Rows from block 6 of a small image classifier, named by matrix and row number. Rows with one number belong to one channel. Each number is 128 + 32 x the weight over its row's rms, rounded and kept within 0 to 255. All counts start at 0. Numbers have three digits each.
After each channel's rows are labels from the 100 images, of 14976, where the channel reaches its highest value: "strongest on" is what is common among them. Only what is clearly more common there than usual is listed. The data: single printed letters, digits and signs in grey, bent and noisy.
# convs0: first 3x3 conv, stride 2 (model.blocks.6.convs.0.weight, 384x192x3x3, each kernel summed), inputs 0-95
# convs1: second 3x3 conv (model.blocks.6.convs.1.weight, 384x384x3x3, transposed, each kernel summed), outputs 0-76

convs0.132:119158133085132118085075113145166132129095086195140140153122122167108157128082099077096116067080088092148089163081138157148104129080146149137177087161095106133087119120095119115141105105108132053091169067081126123153116106038107145022114088141097105145083109135153094142070135180158104120
convs1.132:226055110172101097161184145133112160165169199147092181079075119079085188166107082163139200169133155150127181106204143094085157131113108108157207148155116177172154135166159108102149108124151163127061173126166161124088083128110122169
strongest on: the character G

convs0.289:109119146152157136135100110152192100130134120124149089136145150125094112149181188148111113139118126143099128116129107129133168136116044136078140123139143164091105106069107126117137112144178141135123142103119229149050123159111192111125089130114122123125133115159141112127113051124120116064
convs1.289:127116075091150096109081157114135090090131156113149128117094108089060140156037120114165152100111126168089105103214142091140077097130132118096136149153143102119152100103128113170140107127079144163100122183113116132104106135118110193
strongest on: the character q

convs0.166:098170116110087188176189088106113081095118189147102121126134110122211114135123133095126190153097147173077155107144110114101123078140089132116151167142130070114169162132110149056121107157126106192044073146130123081157156144189167123147132147174142165146166110195137099114139108145139091083
convs1.166:126105157151122136094132117114098057165143127106092144122143148142162103152157140053048103173145103104090170088069095168106137100137121122070108143094123076116109160146110125110142116073113146131203158090105106182159087069105099169
strongest on: the character p

convs0.27:135119160136190122051122157107151129127148107099115111138188167098145142145071142163116127134103152181075114154119142127114125168058129131091120127149177108116100147125141128088165113085177130155108152122147187109135114179113130119115071165104059146154150103136110135095114163081089166088
convs1.27:138098108135117126124114109110138045134095115167110132099152097110073148108083099125122112083068108138137138069176126089180164129140120106095117130082092142133124108145072118127128101108140044114078123111139092097111098154164115151
strongest on: the character %

convs0.202:124089167147149138139183148098129119195081154184093151143116145079156171180112109079131107165125129078138109092070096104144041076116132162138139139116142070135177044202086107097130146094117155066156151116103120127176189149105213130118094117151085142151087132179085133148122155112104196113
convs1.202:125084083120055073117108116142133144161088146118141143089101097108024154162100182130163143127082087149117134108160124063092147111125113062097112161121138128144130172145145129123167108126115116137055149129127125093103090138141118123
strongest on: the character %

convs0.51:074157139145064088103155093144046093101163092120144122113066138115100144123177112101140101122115103160199122158113134103158097117102107178201135152144130099158161154119183130067094097109104061140098123194127124051116117185144143107173113142104112190118125107139136125123134079089086130209
convs1.51:110091147145142149081153135162103160104090081114169123168158125130098108138152103092138069121146148152160096114138131179105164076105136095117148117151162112113141074156177167146113107113142102105152161085152154139142109099128172101
strongest on: serif

convs0.362:099105141133195106154152115194160095122127105118159121169108134101096183129128143101084176145122130121117113137147153059114192144133079111139100160152145114131173129105163127058049161144089082124121130133104074133104077134108179120112089173098126162141130020139141124134075089170124128117
convs1.362:150173134180119110148075120058154093102121072095076133175108103113082099169056089156151112115107124124101106105157113132173152145115096055089113125116144116115207113101149134174110112095113120147167125138106140131188093177161154150
strongest on: serif

convs0.72:148131174164104083160122121115144113128125118166114080140088083195125152118155182104109111127122132127116098086099106093089153193125137130100113119125077188113097122073094116113082074075100048132120070131108095198066108104150205112137116124075122141151121090169094141162150128092175141129
convs1.72:091187110061108162105116079099128107094126101132116137085176122104114097118179156112128133080183148149112118132149104068164038119115091144114106157128131112090118034123144123148087118083094121191059133115125185119116148132137106117
strongest on: the character #

convs0.80:090113087190114139084096124125112109129208183126118159075106099082137149157151092134092176121102133105132134102143088126099115104163101159124121132146103074145123127095103091157139080162080118134126037133128091160151092101175181146083156103158119088148086105162127140177088059120147107108
convs1.80:166138182152122083073085124132126089132182119062068106102080118125132173098120158101153179136126154062193131157151126162066127112096084137180111169113126095172162084090062142091154095143118147089174072185093155118125107110165162134
strongest on: small letter

convs0.356:076173155111146111124154155173143157164119135164102116161152102140151156096118123113146100111118096101174118129131097156156121133120147149125126128131106148117145141126114161200129064140115113119140146098133081128205064082105167058067093172114064059142132073134157065076098089154104162127
convs1.356:152065129185068118158129109096102150198146142133119150112095134113107061177154079143162112151122123141114111112110107092132167127126187094142148122111132175126140143103137079112134118057115144102107112087077169114091161181118150141
strongest on: the character %

convs0.177:156140155172152134084128151126125095135153110116090147050195143112123112102146168150118113098116097155119121172139130104137130175076120155128092107155121157136109144122109156196168124087156121169084055161128086174091089174141116075125094138041077120117149081117169101140101165105070183161
convs1.177:080150179145152090095117159118120046121056135090133139125187129071135134062126167124121070162138130116090138110164118127154125103078129168178104097150112092118129097122098064104083106138139129072090114158077128121115146127169131155
strongest on: the character q

convs0.225:180090177225102110158129130134096154124057104127137131131127138157052184098118121050132113144110174124115084141066118082087069211123135103108102122115110175089134106111090127084096088120085096146108084142146085097118134096149112134135106181159094106178111111144121194159132179091171143095
convs1.225:113090074146107115083088078091115192116118172128123105131174077094006124186159127106121112126112107149110125066048125102123105095112075149114074109130080122097051110156108152175137128107103077078111158099110151142039157120157087136
strongest on: the character #

convs0.235:186144179167165140145088103127097098163167064118150145150154122112101121189107094166089101134116163178104100171102136165133144068113101147134134150141147184148127160057139096106151132127156139112141117116116118132096154138144196108077047134134133179220079117131172101125078146177128170104
convs1.235:180146082132161126097086128121100109132112198111172114076146160133092117153101151116137163128133117139115130092151102103237106091125171129092173127058113141121150130110090077182087077080123102138144144183081062169121090133139159143
strongest on: the character k; small letter; the character K

convs0.315:098100118122141178068128123151215088176082113198082103103096107158130178088063095086149127098130112112135164160150141130123127158137152128146148077143136100139166154094120143117073089156116141062152123141155099120125106105083130099085115124173112156161081103144178104146092109139113116161
convs1.315:144093159174080042142139128109100131125105146096129138127115144091072148121135165117147118138081149161119171096126191067145115110107085084153133148137111122141125099141121100126170086125183149076124122048150148111081128117088087142
strongest on: the character G

convs0.173:135134146143093148079143141104077134167141150145130121083102206175114207100157145083108144097123184127091091104153113083135106100153111187105106131129088140153126129107098148094107138083125062130137116087059112183236122114191208136084089169130121158137169128162133127154163132084159155099
convs1.173:097092116140138139081122078109153117137180130145091207131130095114124098092058125084209129145180098109080081105116117100095074099182050134070092145089147130086169099154140075091170131173081144106100100132180113086160107059136117140
strongest on: the character G

convs0.209:104125134133150116145119115157093116080119173079168125086063113106120089092103113062083142107113156128122132089135086142150124144112132139074165057143085133117155095071117114125106077209105185065172116103078174117098112107102129134150118154093122115128087141186171102130146078086126112086
convs1.209:115091151117110105090174133118114105145176125106110130118100113084000171103133152132107084108114060175153148077087124132108130096063104134110168144131101119177140192166103155137151087061167129155176127086110086083118129111140127121
strongest on: the character %

convs0.135:159159131153160144113077071141149176168098078119109132166128166140174206145059123095189117110077174120107078111171177150129184130086166162134126051147090150112102118143153209104084139143093113122129104090151092117155169110180089103105124120113130055131137121134163062048105123118098108101
convs1.135:123089060126111067095123085038066161211152125161094150119084074153105081113045185126128144107111143140107155120168136132154114151113099094130130159135205112130147113103118110174110098159131151142116137149117159087040146094075104146
strongest on: the character G

convs0.193:088133160138138163092126132144148165077157146136086094082068097090130133095110149059121182084137123086144121122142090118170114162119144162100131095131112115165186091124110168122120089196129124117120105119116079112116054105116169090093078141146093127107103053117223139108104111104091153108
convs1.193:151124152136111146074130124220114121191161104106149174145198100172033114158083156118181088137123114158173137150096128143182072143141103103162169152091154133168172113158107176116162091094105126113210099085114151103062108170157087136
strongest on: the character k

convs0.321:057173137176132109087081150185173168098150129175147095093126092079085153095146085111158136071096130128170118102106115085107079195095108151102135104149150141097080136122127117140110090099117115109104095114141095117122089130096092085090092167121061099144131068115124170149134079180141202151
convs1.321:113103169122117111094146165105128146121147179138115086144120119119063154109183069137175101104131099178126168139128121107115182140114116150126154137110106144162091144151114114125120074132153121040104120151052180066059128113191116167
strongest on: the character #

convs0.351:101133164113171108090169125072138192106163100173121098122105126125098119115175100142083111115076105108182131118052057153160074119134162129124125084145142161121164137132136052170106057103072078127132156109067146173157086115047141109096083114124092114163088096134096134166086113147133111137
convs1.351:103159098090105096190143186110114149140075156067156141149100115136115125159146134164147137100150132122119146159167157066117124147112161157156127128138111127146143130155127136147165108144147120137050143162101199123023153123107136110
strongest on: the character %; the character f

convs0.305:119187094090132140144117055130100114088126123152108051121114081117155169147150168090140158156079146113124128155099085114110085169120084186078133121122111134055158102170084171148081113116113135094150086093156098084080149116116122098125121123146157120130161115164163129077134138117131094124
convs1.305:156092074125136163135099170093087095177111128156111146167182128091145104170062125152064118078151134138086142159161126164078090120165178125126111109117165082109138058119109122162131114084166123126196081091097084091095079087072145088
strongest on: the character p; the character @

convs0.96:152148139142134100138196110140128083147128096164128134082116165130149121123114150137138153147158172127139122117123157103163158069069121146132169125124174138104180085106182111091112144104113129097127115120090122060065167162123116114150172163163107158111190160133136083118123161109153121093
convs1.96:110136090138137117116133220100056107107101168116136071170062156090167098129171080085114094091167141147093116093135080124145158162179102044117095113147107074139155131131131189075126126068111126107195136133100103130103080115119117105
strongest on: the character G

convs0.354:110141180158143091129144105157095112125107148154131205159108146114127093105135100085082164145097115121089151107107108116129080105051096153099042115140144122151147171085090142115147086059157123113086072083103162122092088144151158145091115074145116161062130124145121156192103102185117197126
convs1.354:107114074144139136132123166114111097143122152121152128072125088158133108132154090099151121112095148079082095085155146111154151134167094104153120085094143107092117078141143089107179107105125135114126128085144105174121144140154070120
strongest on: the character p

convs0.119:091106159153188136126136136085077105063128112117168094166113120081138132110086137101092140096115139143159120103083192133133158156131197132119117160107203069128141145096186149139157094151150066139114137118123097107155099102153165137126148133112091107157197086095102154111062128104125174152
convs1.119:149126127122136109091184077030091122171093122110108107159139081142040072122148122151126068081098120117152176099146148120132181143100149110117133128072139107107045088103082148184088147075154073072113135085133115110119116100167126087
strongest on: the character %

convs0.308:128168143184128183114159108122161130114123102127131096112095176148132174130099123097078140075103134144108109095131214181188169135063138180088089126151097176139109115156166126081115152138122112116126126066078107125146098139120144140125162163063111175131096096155162100113141139075121103094
convs1.308:084127136108100132141096078107081140130124129123149184126125128142165146110035163163063127062125120141126131109188123108098092120073137119102155112096172113122069092123128084117110147132157114141027138069147126146167114184142106120
strongest on: the character G

convs0.324:133087122210144124219126079102138149163153097079145112165073128112098147182110128082144160066177178131115162104118154118097212178154132146128113140136167099127116143169128110087050120099103063121130123129093098170162133080150179094188149076093089164124138081154152128109100116124166113128
convs1.324:073115101111154108094089109097114132126086083119149133131098074082128129160075075159153143120138134112164168131135184138137103164109158097061115146143147151121146059164079133119083147177103133216112130156155136084117112169185137112
strongest on: small letter; the character b

convs0.39:103104117090093111132162120085138093071178178104165130072114165101120179144099159168139133133059159153129077190053181085121106169097120183132141084156129129083080142176193052116151126085120135142114100137108081121186124155160109131140123118083118161174138090105076116190117120077092138117
convs1.39:092136143152112143120106153177130101136108113119112116168147138125158148108192112113089112162173102056129082133198133113113121135099129175095114082162128081092141141117127096087135172125148137074132098103132100149164095142069139133
strongest on: serif

convs0.25:058151095149083121144082075150106096127118110087191142125111133084095106128104104107117109074127153129122082188119114100117107071110159097133133124148113121149099094054118087127162096107159104100115127089070143164118127127141089135097130108130104117091073076150133125135075100136124143133
convs1.25:174086095197147154139115171134128142137166139137138111090132135115078136126104044123140157077122093151171147094172123159141148071202158140124119118077100072137200126137117134141175159143104151036168096175105111081141057132173134138
strongest on: the character p

convs0.333:074134147142223135167113084142107126116139097123105100157084128128137079138094181072119185178107195076109117175100088109164117134112074147076111104135129130075140097159092136123112118158103138112096077089126097112057097120127166125141089107125056126143147061180148141129106067134110114117
convs1.333:110098112110125138116085124161111054146092073149132139145160109101096141205090135167078122143109161136115122145147097135063114095110126120114151115153134132134162027154095159122125156115138088151078161097088147103086154097120126143
strongest on: the character %

convs0.36:105119189154143137092146129134139122133163155127103120166166069127093152150129185150177101164122123135101106139082097060126093088136053143131099090139142162136162109082055100104146092094133102131092101085111092122128110176172155141038101120134102129103095114150110150132100104171134141083
convs1.36:044092147149167144117093025109131097145143122136070132131176087121141135110101130100159155124062149117131136132159097040087116151145092119117148102076134073149113155161066125161179177091123127137107100178100082099135188103141114103
strongest on: the character p